A small contrastive image-text model, trained from scratch: encoder arch mobilenet_v2, encoder widths [24, 40, 72].
Rows from block 2 of the image encoder of a small contrastive image-text model, named by matrix and row number. Rows with one number belong to one channel. Each number is 50 + 15 x the weight over its row's rms, rounded and kept within 0 to 99. All counts start at 0.
After each channel's rows are labels from the 100 images, of 14848, where the channel reaches its highest value: "top examples" is what is common among them; "peak on" is the class under the peak. Only what is clearly more common there than usual is listed. The data: small charts drawn from random numbers.
# convs0: expand pointwise conv (encoder.blocks.2.convs.0.weight, 144x24x1x1), inputs 0-23
# convs1: depthwise 3x3 conv (encoder.blocks.2.convs.1.weight, 144x1x3x3), a 3x3 kernel
# convs2: project pointwise conv (encoder.blocks.2.convs.2.weight, 24x144x1x1, transposed), outputs 0-23

convs0.33:24 56 55 41 45 39 51 44 28 26 39 70 64 53 25 37 63 56 63 39 22 63 34 36
convs1.33:64 42 69 74 43 54 56 24 55
convs2.33:69 43 48 39 40 42 63 57 59 70 45 41 60 46 33 15 45 51 29 91 53 41 59 51
top examples: heat grid
peak on: data marks

convs0.9:50 41 66 47 55 54 82 44 42 76 44 63 47 52 59 65 60 29 41 43 66 61 14 31
convs1.9:45 67 50 30 36 53 69 74 63
convs2.9:65 53 53 46 35 71 26 39 68 42 58 53 73 60 22 56 36 41 55 80 36 63 41 63
top examples: dark theme; rising; scatter plot
peak on: data marks

convs0.50:53 64 34 37 57 49 55 24 76 65 39 53 48 58 58 59 93 53 46 57 43 28 45 65
convs1.50:42 43 31 46 71 27 39 70 45
convs2.50:57 31 48 60 25 40 49 39 47 54 42 33 73 49 32 48 92 58 38 54 23 58 49 54
top examples: stacked bars
peak on: data marks

convs0.101:39 75 45 46 53 59 38 69 39 45 52 35 61 26 40 54 51 33 61 33 24 68 18 39
convs1.101:64 70 45 61 43 72 45 30 67
convs2.101:41 39 49 38 63 54 76 59 56 35 76 57 48 33 38 30 58 75 60 51 41 34 83 43
top examples: dark theme; pie chart
peak on: data marks

convs0.51:60 57 38 37 40 62 47 39 32 57 54 54 67 60 32 00 44 52 43 57 34 50 50 42
convs1.51:43 68 77 61 59 53 69 46 32
convs2.51:43 66 31 58 86 41 45 63 56 47 11 52 34 60 52 44 56 57 62 43 51 44 61 23
top examples: dark theme; pie chart; ring chart
peak on: data marks

convs0.23:61 39 29 38 46 57 33 59 60 53 70 61 77 45 41 77 49 50 35 89 48 59 52 37
convs1.23:35 38 44 38 62 23 32 58 65
convs2.23:65 33 63 47 53 57 51 44 32 37 68 61 55 39 46 82 27 13 49 64 70 45 52 49
top examples: heat grid; line chart
peak on: data marks

convs0.79:24 54 60 54 12 47 63 70 28 55 65 46 34 67 58 49 66 51 64 42 51 60 38 72
convs1.79:55 57 16 26 43 53 47 54 61
convs2.79:77 48 41 44 68 52 53 47 68 59 52 70 69 69 39 33 33 49 13 35 49 51 31 56
top examples: stacked bars
peak on: data marks

convs0.42:60 69 47 60 49 47 46 52 65 81 28 43 61 22 56 45 68 51 55 16 53 33 41 66
convs1.42:37 45 68 58 39 79 52 29 54
convs2.42:60 22 54 32 18 33 58 33 57 66 74 37 57 34 37 46 59 44 62 61 36 48 37 36
top examples: heat grid
peak on: data marks

convs0.87:39 43 47 33 27 42 81 64 36 47 77 54 50 24 45 61 26 61 41 57 62 60 58 66
convs1.87:30 39 56 60 52 55 34 59 18
convs2.87:47 50 39 46 19 75 42 38 42 34 22 38 46 43 76 42 59 65 52 22 41 48 32 53
top examples: one colour; bubble chart; flat; items: three
peak on: axes and grid

convs0.89:54 44 27 45 41 29 55 52 55 61 25 57 68 17 46 34 23 42 40 43 38 71 53 64
convs1.89:52 19 52 40 68 60 50 68 35
convs2.89:60 55 50 25 74 59 55 51 21 42 30 49 28 63 54 65 40 37 41 32 28 30 35 44
top examples: heat grid
peak on: data marks

convs0.80:30 69 69 48 39 52 56 77 38 42 59 65 50 77 38 51 52 38 61 26 42 59 19 50
convs1.80:61 29 20 41 42 57 51 59 67
convs2.80:38 47 47 50 69 64 81 52 34 48 61 70 39 64 29 24 62 49 50 15 51 39 46 49
top examples: stacked bars; items: eight
peak on: data marks

convs0.8:16 37 44 45 39 52 46 77 56 51 36 51 66 70 16 55 42 58 70 34 46 47 35 46
convs1.8:52 44 41 52 33 65 52 76 23
convs2.8:42 48 72 39 41 58 58 66 36 55 26 34 56 65 43 28 61 43 57 92 36 48 65 62
top examples: one colour; area chart; bubble chart
peak on: axes and grid

convs0.16:71 50 27 30 72 57 57 54 62 56 30 37 61 25 61 58 52 53 22 55 47 62 76 58
convs1.16:57 41 23 63 41 42 43 46 78
convs2.16:36 52 47 60 27 43 33 47 50 58 42 41 32 22 52 42 93 69 58 56 47 60 71 54
top examples: stacked bars
peak on: data marks

convs0.109:56 65 66 50 69 50 51 50 43 40 42 34 41 55 55 52 56 50 80 81 77 56 26 75
convs1.109:64 61 43 51 25 75 53 66 39
convs2.109:82 60 42 56 57 50 44 47 77 37 35 45 39 62 34 23 46 52 70 46 74 35 41 70
top examples: heat grid
peak on: axes and grid

convs0.71:47 17 53 59 50 51 35 43 66 59 29 26 56 34 50 35 40 61 67 44 35 33 81 40
convs1.71:19 50 56 64 70 45 54 43 32
convs2.71:54 35 51 39 70 51 64 46 22 53 34 42 33 76 38 36 21 48 38 43 57 30 29 41
top examples: stacked bars; items: five
peak on: data marks

convs0.62:50 42 46 39 75 62 30 55 49 62 42 68 49 32 46 33 49 83 53 19 62 30 36 42
convs1.62:32 54 45 47 55 52 85 50 30
convs2.62:31 25 20 65 51 45 52 40 72 73 54 55 42 74 53 50 53 42 50 54 37 64 25 71
top examples: pie chart
peak on: data marks

convs0.57:65 76 40 48 64 45 63 61 48 69 24 57 50 20 55 28 56 39 52 29 65 64 35 61
convs1.57:45 54 74 40 50 74 64 27 49
convs2.57:69 24 59 36 30 43 44 40 44 75 87 44 66 36 30 58 36 48 44 52 54 56 36 56
top examples: heat grid
peak on: data marks; legend

convs0.143:63 52 42 35 53 57 34 78 68 51 49 54 43 27 61 59 18 65 36 41 48 29 68 27
convs1.143:54 35 44 34 34 41 43 72 75
convs2.143:46 52 65 52 28 53 38 50 45 50 69 28 46 22 56 54 88 68 56 53 49 46 80 37
top examples: stacked bars
peak on: data marks

convs0.10:27 58 40 45 64 42 28 53 40 24 29 58 30 65 46 62 63 70 53 60 47 27 73 59
convs1.10:57 40 20 50 30 36 51 52 30
convs2.10:44 51 45 15 31 59 72 29 45 50 60 42 42 38 32 56 46 58 55 62 22 54 20 56
top examples: area chart; falling; histogram
peak on: data marks

convs0.6:45 43 36 55 75 41 58 73 42 37 29 52 44 55 31 41 32 60 55 44 23 21 70 39
convs1.6:73 51 64 66 66 51 61 37 28
convs2.6:64 42 62 39 65 39 55 47 56 66 41 44 57 52 67 43 52 45 02 68 41 67 63 74
top examples: stacked bars; items: three; area chart
peak on: data marks

convs0.103:52 35 70 57 54 47 28 34 80 41 53 38 64 46 38 79 48 34 43 46 28 49 76 65
convs1.103:32 39 70 28 57 58 31 60 60
convs2.103:49 41 62 49 52 58 42 27 42 79 62 70 60 32 51 80 61 64 37 41 28 55 46 25
top examples: heat grid; items: eight
peak on: data marks